A small class-conditioned image flow-matching model, trained from scratch: trained on simulated fluorescence microscopy of cells.
Rows from block 4 of a small class-conditioned image flow-matching model, named by matrix and row number. Rows with one number within an expert belong to one neuron, the router's apart. Each number is 128 + 32 x the weight over its row's rms, rounded and kept within 0 to 255. All counts start at 0. Numbers have three digits each.
After each expert's rows are labels from the 100 images, of 14848 (inputs lightly noised), where the router gives the expert most weight on average: "top examples" is what is common among them; "peak on" is the class under the peak. Only what is clearly more common there than usual is listed. The data: simulated fluorescence microscopy of cells.
# router: router (model.blocks.4.mlp.router.weight, 16x256), inputs 128-191
# up: expert up (model.blocks.4.mlp.up, 16x128x256), inputs 128-191
# down: expert down (model.blocks.4.mlp.down, 16x256x128, transposed), outputs 128-191

# expert 8
router.8:121100112147127126146134039136132128107145124089081112170062145130187121067110126148110122126114146112120076151125181075135135069128088142102139168164062126119120143116125125123000118107133128
up.0:084117129136124091141121104037179077154200145129124088156142151120120166154118119123155178151134152120198117110091178114111118134112043144136052137136078125160149135118121147131145179122061110
down.0:089157092152133154119112128187194164107189124067103182128193134143128091128140116162124166159159102121068155127155072156141076129137081123116169131146168120090109073125102110116176166084078148
up.1:125126193182113140066126137114076131102095129126222160157162194094110113157153168110156057136101082163148151088116072148134121138114145194120115066186144100130136124083104126086131107159117079
down.1:114094039162168131137116137125109125135146164109158108066095136135156125162085124090198155105137082119112144157102084153130128111131139177165135146108108102130115104106166128198123150153111129
up.2:164172091095145102119131143135066108106097107143211153156141127121050143157144161150114108147129123172181157043142081236094132100155110176117103106168136089150111099103129139094164132147165105
down.2:136053122123157143102130096113129108126153136160196117127145124113168124103117130076127116118145110132113131101116131214139119117189119111165145115157102147134136108080157165155151149174128233
up.3:140162133097134121126094120062109081184100211126116151112176130117078156146160111148101105160117116143221183070111140173087154140151086148137166148146101084105129111138144143098112116117099133
down.3:135140057094135121086087132142159162134109212101123122112151075082130106107100142142147115162090180097061106087141120121189133121138075160118090109160130088140118123184114142153108107113102136
up.4:129137124111132122156108135111125119126127116116129119043147221155157124114146116111113128111114145144142142188149066117139105145155117223111115114077146095111114126158048162179128122123119130
down.4:124133169150141137111130165150126136143118133141146130120125051119151127161141090067145101121119127113135095060133175146126137118154118052126139102125137135119134154139082087097182088129120113
up.5:124109103101127127137112126130092100122116098090190131144132148173070123063130135164083136134169087113149110114116181143145139099161112162135187114140070135118090092099131118156136122196127143
down.5:120134164116133124156115156093148145150134133122167142127136107191041140161130153155138141138134181142124153135157086127145127160136129085109106123153184101124113117172112142090063106113137164
up.6:160139126081177103135155140172099133126113070139110129164161083117158115128070131114076140158109129126101129042172119114108201137126134101172097098086132134102113109127174169145164183132109110
down.6:160134164181179126126124158121120100150147128104137105157139169089095136142150143111146112134162147142123103196123114114120099138067099103152115132125116136157059130146159081108181171147122086
top examples: yellow stain; crowded; cells: ten or more; bright spots
peak on: cytoplasm

# expert 3
router.3:141085137125179139107069089137140146180142175152044118178151101165134124161130151177159162167065086161142140113096087101131194234078150126177141063132161115147106180104092152170068159101119093
up.0:089138121137128125174172063107129183122084125164210131132128168104173101151140085101126157156094089146132137123142135148064135126152107121139134099118121151113187083145085111193181131137150133
down.0:142137103198157127198116176125108128159131114102164122159108063024133135088114146129127127129098110129131127099101082108132074123117113135154134063112129111130126071184083147105080128112123219
up.1:150169112141145154087155123093086155088155141188145115126175129105086112138147168148134104164100108139179130104131116090135140135098130142133130128132105144167136116134129100048107127130105171
down.1:143118089077143129130133126114148148178154116145128139183160143102114124137124128238135113138099092135135127137045123133125156126152125138105137120131156140141140129065102134145070101109135144
up.2:192062010140110151107101121081155133127093126114127117095133154122119139077144177043071122122141081159112193135103153086147122139160116138153158126101102105050133121118112103141096068107125113
down.2:134196058094140125163120126113128115156133121128133109061111079126143113229122129127222117138120138144130107131129111188130127136117135162165133155140139128115097124149171128127076115127144101
up.3:203119094164087105107139134122145148164111131120066111100125174181100132113131143101114101124115128133106113146103116139147183112136069053132149141113122105139159124093119126054149156124141131
down.3:131066096201100126100124138122128137104127126095126125181127089121125139167117082114086134134156187112132119073114137117134206142117122204103129179115157133125125119131117113193073123105112049
up.4:143168180137137189147118116087116126129092137120142166046136154112092132107143127200120156103156117160103083093125183068102091141200136142136132137136120143119154100144105145000113133134088131
down.4:143133137146121131161161194096110124144093120161163141094104158136153131199124135111158152137165129110101141111216122135112109090163127191139124109113119122130106164132132108104101178086138045
up.5:150102058109125099123110135086139127121132135113143132153124149164203102085120113096152128086111109145126123115191113127110119110126140117165124123144099130081169028172162132092076175153079057
down.5:131152152174130123128138120129126119138133131170108117120122131153192124123131177041157157132137138127122139108244129053124132158029128113165136128132140125129075133196142121136166135133132174
up.6:115143158080107156139126003133095120116145145158093131094130107089172107147141100132117139104072145143121126124133130110115121156145116142162115090155081133116169135142163120127058140096131134
down.6:137118168097109120144140200149121110133138143167053119030140123127167123134125153150135120126197108121117135103117128116131090127171135101147137136131089121140156133151215101139189149145142129
top examples: out of focus; crowded; cells: ten or more; stain: red
peak on: cytoplasm

# expert 5
router.5:118143119158140114138171141102094158119090112088145146149119144183099134072152151118079119119166071150123091123132152089134151089149083142110089121133141135105106090108109131108196134118128125
up.0:093145143136128089125119132126082082130066100172117171135117160147128140137180140127148178168138116098174138124105093104023130133156103151135213094113148108128150135125138140116150136145191118
down.0:082148115118116137119095159167042142157071107138135116148115093140109121135112142179157141180148172145099107109132162128202080104171124133105044125124115126143091124111202119125156121087183132
up.1:123114105154142143163097103112210169087137131116127137158167109151139185206108089167160093116117106140154176149125144151076145117113121090141138127161101158149114096122113135082122157186080148
down.1:110119096138095109150141086082156122163132124122059120126171132100146097172087140170148110112161106128111118112118145128146081130112131117174123168144189135109067070108136149133127145095085080
up.2:081155124093152172104102101122134187165165107119179133093143103121174095136196119126074077112105128114131141144092084116145114119116106097132095135126107182146176119133132143110114128181179163
down.2:093135123099136088116126169102131092120146077184037149161172134120187136075037128136124098107155166135132119083127149163145107162153106084119157130157161169109108112179132094090073163081154125
up.3:048124081125108245087180121109130120191123149153106175077122115108122206137147116146098175198100091151117125130144138125140087149084151143170142090130176068097113178111132149157087167109193116
down.3:136118060088125101044102168131108128077152135110132133088150120103108131121154097165170115163172121075138105070117120189145120083140150111173097162103130160087106164140147113142182121166119091
up.4:076137118130187151110192104201080104180126180179150219107111086147151132133161107097093058119112178119111126125122141123134117106132168104161173120095070151149131155128138120164125118171103145
down.4:067119099175172112131197150062091131104112130106149041137128136113119109096063113153122056119141201100146147162126146111120118164121170075121086113123120143110123120129148140165114121151106104
up.5:172160120149117134098102107121082126124105120182156142155148102137139152137118097113079128070115111125148136104136137179074109116126135141117178101110099119132162141166169103103104155178149191
down.5:137160115147102174113121101157103124086081120148123142129086138122084120093145126172155069110088133138137105172133139102146118104126132095102119122157117151128161156066140162094147112165135163
up.6:125112108131214125170107046111101145097147133106149171107074153155162133124137122063187124141076145152156101175126108083159072199151150090128141106148113116117115134130130178224090146077119119
down.6:130118155132194139164114113134150132155134147116129149098101152195143113109135165108128153105080063170110125110118112153126075170162121152116130104140144144136111134035153129103167122129117180
top examples: magenta stain; crowded; cells: ten or more; fibres
peak on: cytoplasm

# expert 13
router.13:122142129189092116124105123151138106130160139187173131150152153054189117212118102083175129114145121086113179165106092163111122130103150093183146135135106138146150084114141077103124108194119124
up.0:126073148089152178198122119118131147100134122121109112130120113111140131162118121196104093082130132167096100116112147078147105133164104135134112137136077156121116131129074165156112144105121098
down.0:129100119130107118102143135105131128153155134116182131139101095144105139178138079119159158124130131163126108179095127135131106097089142143077131146160123098123141134192167122137113208124136017
up.1:103096136123117137092102124151137155147138107128068121158085097132080136122134130110094157165141132127125109079184106198165085158048116105072133115113148114152084095158092088143133130134119155
down.1:132170142121124096078161120113115136164078109154071123164067173204129113139128159087153167152119173096121163149119101106120122120118119136144119037107149114103140191140157145150153091164140087
up.2:140099132175142137093124142112109130128145135120146127086080208117165120103106199150129138130111118123130141098140094146135066062152130120170128092101119126116147111096155167126137144132156192
down.2:150195119194085155148124075116117121134120115163065120103113070080104127162134104175135130131143092123131122065151162171124130202183121073159136070128170150144107136158180085099131092165128163
up.3:146063141125150098169152122130161133127145130141116133181160155123191144094109121147080126116088133167139164162144146083157165075099111111152098108123113141107184164118127068149115136126155119
down.3:144102119214102141110127076145126112134126096129156153114053170049158123156140146103107131135103119126149125114203138059103079123139129145135134130111107176129139146139123123159131138138136075
up.4:145134143140091138097154110144101143136095156145163133147104114127097130081151156213139106120135114147148149161128133137119156156117139218166104088120084144149120092154121130104112133136108031
down.4:132205194172153107121127136097079115086061163149169106118139091154151129166123134204179148131151096157087095041163109186106116133212127167152121107129147103138119084141154131097096108138126104
up.5:140087115165091086135126136159140128168141143092156128148140188138163121101108126116102109141119091145142127153027082146142172160084116204147167072134088131108164106196151141144109118150104161
down.5:137107144193150102137149167097090130170123135162134128189144164108206139076130107112212090143146103137108130076211133206117140128168104121188126106090102094137154117129115122149153096157131142
up.6:109116149142124126151086110138102134146158141132175140131157184121081118105109174131115133115077146130121157086156107152140144133136120181155132102133068122161139130090129161150115103115117158
down.6:115143195136111118115100068126145165115141124141093149117158087112108128119129094104146117112104131160147137156104152021127075093109125123199098113128127145096092067158136080117186116080124204
top examples: crowded; cells: ten or more; fragmented nuclei
peak on: cytoplasm

# expert 15
router.15:113146124114133136158113066155101134130135111099116139081154111149169129079137140146052186097096133129156097129145146076130119113129118121097114053086156100112134075122100157135169100151109122
up.0:118116113107146189120105198162128159148112157107198134071126140129083118070138111101130157192108166098111116145087162083121073063123197088154138098136134168158097121135128105141107126112100125
down.0:117155122137120122079133077134137116183096131114061148099117162121168132220136124127172130127119199126131158067161141148102160150110130178146108166139136115128134133104112170203189138170135148
up.1:113142154083130162097124073118106143147147146101116133120169142106141101145166080152151084164084078125159133126112113112133155155139102155150147173134190192107186159114088113109096140112125154
down.1:172171156135116179157062166135129100122132162123085103061109123033107119187181106131119142083097126091171133118104110179125095130064088118137140130139075078070145190136133114130185135115137150
up.2:132111124139128104101119107100074073146145140148100140169151144128117085162066113143158077136108097141146102082123133164112147140176116122202107139182131118198102144132155121074096189139100112
down.2:135153090169159133090135171127061173103175125123166121104060135092109139080149122079130068134156166082094179140153124115138133133100124178139143135162121148095108137014161106157156116174119132
up.3:164130135151095069113091186120137157114126180128168107102166121109187131099056184144088061093103126133136118200122175136158166147176160031113130105110079151220091079146127126095126117115070156
down.3:164107166165124140072154219115120110141110148169051133195145121100156138078177140190057082110155147092108123085122141094105138097103113200116138146115173152109098168100158148093103154099115131
up.4:159112107137112118149141148225165113149218187123089211115127135137139192122174150127145103114084172139091096110138157106244096135089099151139085102118173114075149131073128138122118121109087097
down.4:117131135174118115161130136169131111104098077109067162097128138095177165104126117122186163138169038098103103149234114135170116127091146065162116189124081129093070074166108135142141089166166087
up.5:180121122150113067116183103056091076163179173132134061148092181163087077104180128104137111114082066141128147119142160104168141057141169138162167068162127113121095189115154178133109118121169138
down.5:105091106149074144075121112116124118078145112166039120151069126158108112214134101073141127132135103138121131146143122135132129175088148126149142100155167138138166176140141067125174091165099117
up.6:106232149117135100089083115200124143130146151123138130188071090093131135174127107142123126150203159128128108100105137154141056132102122133110092107178124086134109147100151144182140117090114110
down.6:141024121087133140042160124144130141121117135087107136144079153101177127122119141155143124126084078098138155184123127146126140202138105127111108201168150149135168117157119144108080106063100090
top examples: red stain; crowded; cells: ten or more; bright spots
peak on: cytoplasm

# expert 0
router.0:133103146138180134114075083134153136164148158148036126182146107173135131169132172171156161169054097159135137115120111095134186237085150127171151063133164125143107182094086151164079154083117084
up.0:137158160059108093126105089096083143145112105141139114129091143117182107118085100195086109099134171123089170144160126142136081080123131106132149111113092059123186098144153077119100112160148124
down.0:135125156130154116136128117105122139141134112087152129098135068154029112182139179153210120130081181165117130151156114166117131127157104092079140177140124136129095141070183216139113084093133168
up.1:105186066107131105102119129091093094128130110083121095098113138152138106111099089087051060104176149089072130119150124156111147044139135149116118204120100117092140078181156091094139150176113172
down.1:142166120099124124163136169139101123160126137187176132102148132123072149066095107066110133151155050187119096204165126179114055168149157105166106115101114102142103135144120214127101089100130158
up.2:134152121111133103086081122078154120138099149097127078112127146167163091104113109173110145135142165135114116089144160204111195077134149114143080149142114178139094084138113094102136102136183177
down.2:139088146120112116077155111098144125108119115127139135184169082119232132133153108138049157122110118155138120182115160039150114123123117139129151172106120118139134131097174089227100137094126129
up.3:154125120114145145109183148116130124082106138120144122152148103151138127094124085165105152111156113135100160130170107064136095094043135135144111129079107195122111085115127090143131148158095126
down.3:138124144145149099146137142112135122142145113153186130229174102094126119123133157138171133122164162136122151255178121218118224177110123104165135233131125121134091114112114162131148134100139181
up.4:169133107075107153112116117109158159086110148128106146134137102127153103164111135156094066164165175144133153144155179164131068143030133085108114119115075151130070135144128054174078142117157138
down.4:128082132062142115131133103124132142141117120105108123138174115102149133040130117223154113112118162139116133201140131098134205135149123149047129204151115136128121128153118158136163103113118117
up.5:133109056128123160123169175109132142174116103088144144148070046159148119122127068190173136108116090215141124122135093131133121199086126095155122107107131143103088154077094142125053130097152177
down.5:130105059089145132068125131148120139117114137087122123141099165131109126121133100166159141118100119110115114118110141127125140144122129099146137124121137143141128121103079036176105153142119146
up.6:120150106133168146141167095076097128136077178135109099159079062082113152162137114146077131123100163183137117134178163124122075123104114166074120184141145098120138100120062132126090135120151106
down.6:156149098094153128082147138100106128166126112114134122165161091113142126143146100135178142128193160101122096109135157142118133104128130076123138171079181113137086096132123125134082120103150056
top examples: out of focus; crowded; cells: ten or more; ring around the nucleus
peak on: cytoplasm

# expert 9
router.9:102163146076139131129105128136171139114128137148199095085146165199073119128124151104130097141147154153142179152154147137097132112203167105102152147137170112128204163101163126161098099134126092
up.0:212077092134115088128142136200080145170112101130129129156116155089159110155111116086110053172139102114191103110162103170152113143137088086144155102115099168149101076203116146115119138147111181
down.0:159139072127138129072130172122079087123109116096092116058154136124112133063141161151103104130117142072086158198209183116102160110167097132113115083118136112152077130097195139113131093207108099
up.1:136174146139131150104142128167134132127147124117118142136158084061160124161112157147094114141115125172139119094124125075120113173161134138104112119150126120136127134132142156162110131187113076
down.1:124039125104122135058143127097134128150125118111131128168172119082175110093166043143128136119152119066163144162133124202105131127150099067131142137114133138144125135141142111142150132119129105
up.2:160112121141119123138165130123125104097145106099134121137167117097098124139100151078120120110069149139100148133141114067148140132126083151124120100109072148145112083158227109181131144116133085
down.2:109128120123136126058120109098115139120116128115091154146184060111127134082145075106162089128137109145126154099138126154145057128120111095134120065164214109117083112119195118079134087154121100
up.3:105170125201075106061097132108137110159151080089102133103164132177148150083161181133120114144137155145148178140079148184123109096141119114159133135122104134140168149178112064138126125142128143
down.3:097092137154070118129133074132091143104065124121109131133166148124193129124116139118123105096128064088122154158169109100121136101166121115225137085052153122143117120104129068202106139072128210
up.4:121107130219078106063105096134103120114123085118091137111186099119123143095098137114123140132059077136127180121179073144148093127079154120149144089135113115130094111128161160193117124154096168
down.4:124130129164117137154179119124124146123115138129132121213182101160187128126139164130151110102172112130117132074137151178138120113124108089188136110109142130139067166071110123189147093139140193
up.5:114141111151126114066116128106102130160156093184139104142156113106167073165053145177106127106088082199078167107074128148097182126152087109168131123090121157115133126105162105112115091126156101
down.5:110092111152083130123111090166131136158131130184119161184150096124165147100143118179133134102134191153141124183054105086126167119132125179168136095092076128137143108136075131159160119107118160
up.6:148033157096199139102122105103129139140159082112078113151103160147121112092109140099130166145131114129122126077155132096137106081160159147146117115163152118136105117133069183113120175195121130
down.6:125156132139122106170104059103128103125112164145078091124124144099164136130136088148165107113125130094129120133151153150126164123055112138112124104112103125139113144120083164103064118093126098
top examples: green stain; membrane rim; crowded; cells: ten or more
peak on: cytoplasm

# expert 7
router.7:143041146118165122129104093132152133164154174150050121143140124172135131170130147172164144164059126138165150116122096101142149237106151094160150068148141117135120170093091156147076126092130100
up.0:147098084142175140140131126071108122110152151077129102100111149159108137172130102107115120120128171162153132088180167141122111109140124087163122108129080108097153163093146143155095160110116131
down.0:142114161126147107100135067117126116132113129078193137113162119165133145099135184110183100114126141171123115203172108150109068159131087092166141123137177131138093108077152172135128125140135133
up.1:192024045139184121159123117153099134107140141122130140059093180179132128075110168083117074105103178158129110158126106124110154107173119130129108163143125089132149111122126119122107172143153120
down.1:128073135116165126162128066111124124168135123078194133091136118141069132169131078099174127121121105108125109135107161126129098163110145178085106112138097139105114134144171157061121109158122019
up.2:176138144167092191160066093115151112106159146137083162084120067127078123106102099148118082123177169102133114098170136107164143104154151168109175132075143118066101094180099114145133098095134132
down.2:116190173173137129111121091124115157122162126097205092116110165150145135120163043055166124154139120159120159151150140164125091147130126133109103153121132134132115091129125115108100125115137132
up.3:203157137139168126147126095077122104133125161120114122099134140143172121146133106096122164132144172159125151087145183126084084150099103119189126142152097136111143083110160115111131143113119134
down.3:122121142151142106089125164130131108106126095101169134095111096115130109110127109086180149117120035117122144176201115110117115133144109078119145034104146118139053150142146141074128107118142140
up.4:159059121123083136135135126152098133083169184155128124097148104187144141087162092109117146093125109162107095119157106113166182138135087137138190101071074075101121153161134160095095171150146163
down.4:127144131131112136132140213149117144074116130191154124109072231168148123196123094131212127105143093111125109114109117097127177134131161139197142102092131138136145151102149080111191131113137086
up.5:123108094036083130091125152171102169161097116137157123183061074103135142163140113174145122078081082208145101120045122094111122120106090162172118097150087162177077122173114121135103142154169136
down.5:156108082124081145111129130162129126073129131131111093112110141039116144081125133098128142103092069103133117109108136126145172170160124057203127100131144125147153149153122085195143159108125172
up.6:103085134180091089111108175160096089129114140109138172117108104146124142071169143115146113133146081117168119124132141185089112140111129145215113102099128166158135050104148050113146091165131123
down.6:143145160133119108134140152134116138119137129131148142131081114141134143193106076097107131129114134110121154140140102098126151058167134160095117123112083116126074147178068111180158175086111089
top examples: out of focus; crowded; cells: ten or more; yellow stain
peak on: cytoplasm

# expert 1
router.1:165152122092077133103145157140152099129128132175161138124126092115104132185141090059132082109154107113128140071110084196125126115149120176149149118121126162153131164184152174104120077110136095
up.0:126178154080092132127136135099112124169176126133143132134073108150076151132142126094149142137118104123152097104077160132123085166133165144160139106182132119151118107106142091094118199116111111
down.0:132112161067133141171147091133114136114076107105121118143061203210138119133109155147115115131141106151146130172073147169119131112100158094179133099134152168113117126126170151111156116127150044
up.1:134075130109167114167095110097140124085124108166109138055122206157212129128108106080135155109159124118122155069142098132112134129115136139071147170162094150105157078157080141127122109141120091
down.1:139139092156141154147113119138118130125159128133162100135174077077131142138118086106141131130165175105131058159183228162140169169111110086079151145130172140136187108158087131111116153113135136
up.2:155180109133214121139119110134177131037122097139081149153134163182150117068140136090105101148123151156107139161148165126103123136087115164116121113067189119119126145107026131090115169136137117
down.2:114083127110173124093104130151141156194103157191126107113145042174149122132123086108070147119130161121124122095139130043122184151170129121153147143124123108129155173182048066204156158119136169
up.3:108067106119124173133103131119080160137093122115105151104141116086168143117112069121111144122127198085111114165173133180072107108083128111125146141165102130114078040088155067118136156148139142
down.3:128130119107129170121128161152145119113161145197130099105153103155117142165097152116188122106221116074127128143115137114166211177130175135165136106144106081149126182168140052146163097152136190
up.4:120120089135113086137122123168118124171173135154112147134082079175133159111099117107053181153119141124121151140141082121120097095152131045102149140170153137115108112219110099149134134122125199
down.4:134097111151123154055121121156118123082128144128108115122089125178112131162085081094102138111108137111152097121107125158134112122138128206151147148174128116136205113070139174152135131130118109
up.5:115090039115177167076134113091082134154118142166155164132141146151109159075096076134036121145097135118153144093107129150150107112092110127166140140180127095103133070100133097108106134126145141
down.5:124126086213195144050128144159136138189108144118076101091105097102111131061112117126133114123122194118137105145169123149142140155143127115106179192105149095151166182147102086199093115158123190
up.6:136117119173196138186128100134139149141119134158096119109076175110161115152114095136063130109117188164135134084141128144147054124155093152105118073123090129132125145034087157146119098099125097
down.6:118192104148155117154135081109142128199110093163140125134184083106092138168151154103129156111086143184124113143073096171122138117158120227152115174144151154135059088140216128132160105159130100
top examples: membrane rim; crowded; cells: ten or more; dim
peak on: cytoplasm

# expert 10
router.10:119162115104119128095145159095117112140110130108183134092130085066113141177108103149140082144163160092098131134119108202126090074100142145112137188163111177130116061193181041177136149155140152
up.0:164109103108059144104179130089051167096110127078137103169086103108152143135101150092125171070151152136154078123116175121083138205109148146116127138069141107082086122170075108068115159117141116
down.0:134126106118119094097122146128130110133108097078170126175066167065160128118158095061117138140124122173164170128101102129106079032138108131108125159112119167105210111106098157167129156123154129
up.1:141121199238114103105116107097136112170122143146080142081124072110163130139112141119065126125138119141084129162103127103103099180156134116070127145090155125117104158132099117127125151133126140
down.1:114101213197107123127093137146133143071145141110101128095140184098169121078119083123161107143124126137129159121137093133118096057150156060096131113144163131138175143197096158107086164133131176
up.2:112096137165140138101134134123103109143129113140079126213053154088203128129139110151155105107089055120125128120125112097133117112144135102171102093119087119156120143100145137142138123148141107
down.2:111116104141125135064156127129113124131085138138146123187108107059154120148125188146123115129167115178119113128147138140138126192134136108160145097098143121137122176144147171131108097121129157
up.3:177069104109024133143110133162135073186150139156100132142078104145154119087187136138145117144117149147121121127208088131187137149094108134137182078096090080148152134094158204153119149139136112
down.3:081153127126065133123136120136126172059113126113141146123103199191162131166141135153129117097120132138147149089123086083161165093048145125171112125097145168118074085079154052099130109099122099
up.4:163101073143119114138072125136094114126142203096135136151119169123104094149101127059143116135122107131119111140171106104140186149135125113030184150101129098157184117141088199056118117130161127
down.4:117176110186140141115129082142117106129090092093105131129148142123109129116098062160149136141157150112135165159095096109104034109118122157074117153157173185134100149148100127151125125137141139
up.5:150142120153140126120132094097129141141156113112189125115162112159121113137093106145069147146150156195185095080075165142154136110166089161142101130137099102112104082120122110156108133108130082
down.5:113071071130148150056146122138140148119101121142053123144120082093107132093105157151116150081128088135122128138143184128127129191174163146187174147090131118145156141192099107185076145124135198
up.6:183084129118087167125107105135143113134117127116164160098130106125156125194108121166156108146141157139125082104125126131085170154129138113089121118127148115145156151167070143107104156116128102
down.6:149148146142153128139136088133132128155136143109142149077134151162141114139137115125104109139183133136120152139070140095125120080134114191123113238138151124115153059094094145144103152093153128
top examples: crowded; cells: ten or more; membrane rim; dim
peak on: nucleus

# expert 14
router.14:119127121124122109142164221115135149157048104077154114174116158192061112104140124118117115129174152163114147125143139098117144126074149127109072167132136117110099114094102129101000142095120125
up.0:134116124139104094078117114116107072127186113170154140168124103111105138095152116140130123100137118140140163086054101118144117125058151131144126138144160176130085141154156033199069135113127126
down.0:123153116153115140123119033130087165139133080146056104143110135098133122135104148124178130129155154115111092098089139129101084136118157160199137091098111123128150143089140198095089110164126102
up.1:145125159148124161132152110147076164065085141176104151127111151123169134117096139157136171160122168156147079130175163169103104100089069174109093147078074098112110130135111150185129125121150107
down.1:151133105111132103166134144131091111180090137175185122151120102123138105157138166161144218085118068170115119106149112114167090094116115110129148187141181142115157144102116121126155097119145115
up.2:147146104108140177090155075099151107182117149140163158092136115059107158146102170110113183110136143118109134089142180145117118084159068156211146144153109094125177098130132090100177125158153147
down.2:091100139118124126091139100155127110094087155192019139098125121132131112152118120123147132135156134170146119125092131060151141200145141153198133085095101117127153166159182109144153084087134203
up.3:100112139090128109166120114184089162141168041147124128091120182104118188175054139124091124099131107138123115029101124134151113094181083128133099103137041071099113130126118120183137133094089120
down.3:107123062139164107153122079087150083116134104123134128157143077116172097164139168135130110111155068168131133116085095116092103141126107142187167177114108095128094121151092128204086179155125193
up.4:107091127166159095128159111119149119199204150100118005121169094130137144145153143169128111173111143111164177083138157165151109138124127125146108120120050028159077133108129133144109169128127109
down.4:121163103153160149121123137109142072152163144126106246097177141155132122146081115157118108164149064160082118097154132190080096134151125134119107145102174038118144083135149134169132161126133162
up.5:102138122139150132092104117177117131189167120105131089149099073128131034143175123137116098136138130086184102073153168142092121143160200166123083089105101086169079140097161116153130182081179121
down.5:099197091160143148119102125078094097158123136176094152133138106104143210130067168114104097129183122172076132095163120122118111138115161074124157149083092092094159106123173142148110142159196170
up.6:124146145120082117125054120145114070105129198194087153150174133142143062143094126115126098111142101161103162083096168147148167182115135114199125127104148141090177151097153104120080088114124091
down.6:108097164099056170146097126121132124103113170177065147148138119137126203139186143143133094097157150103148058105101100138121115053175112114159141095116091129157097166112147159118113095137100123
top examples: cyan stain; crowded; cells: ten or more; vacuoles
peak on: cytoplasm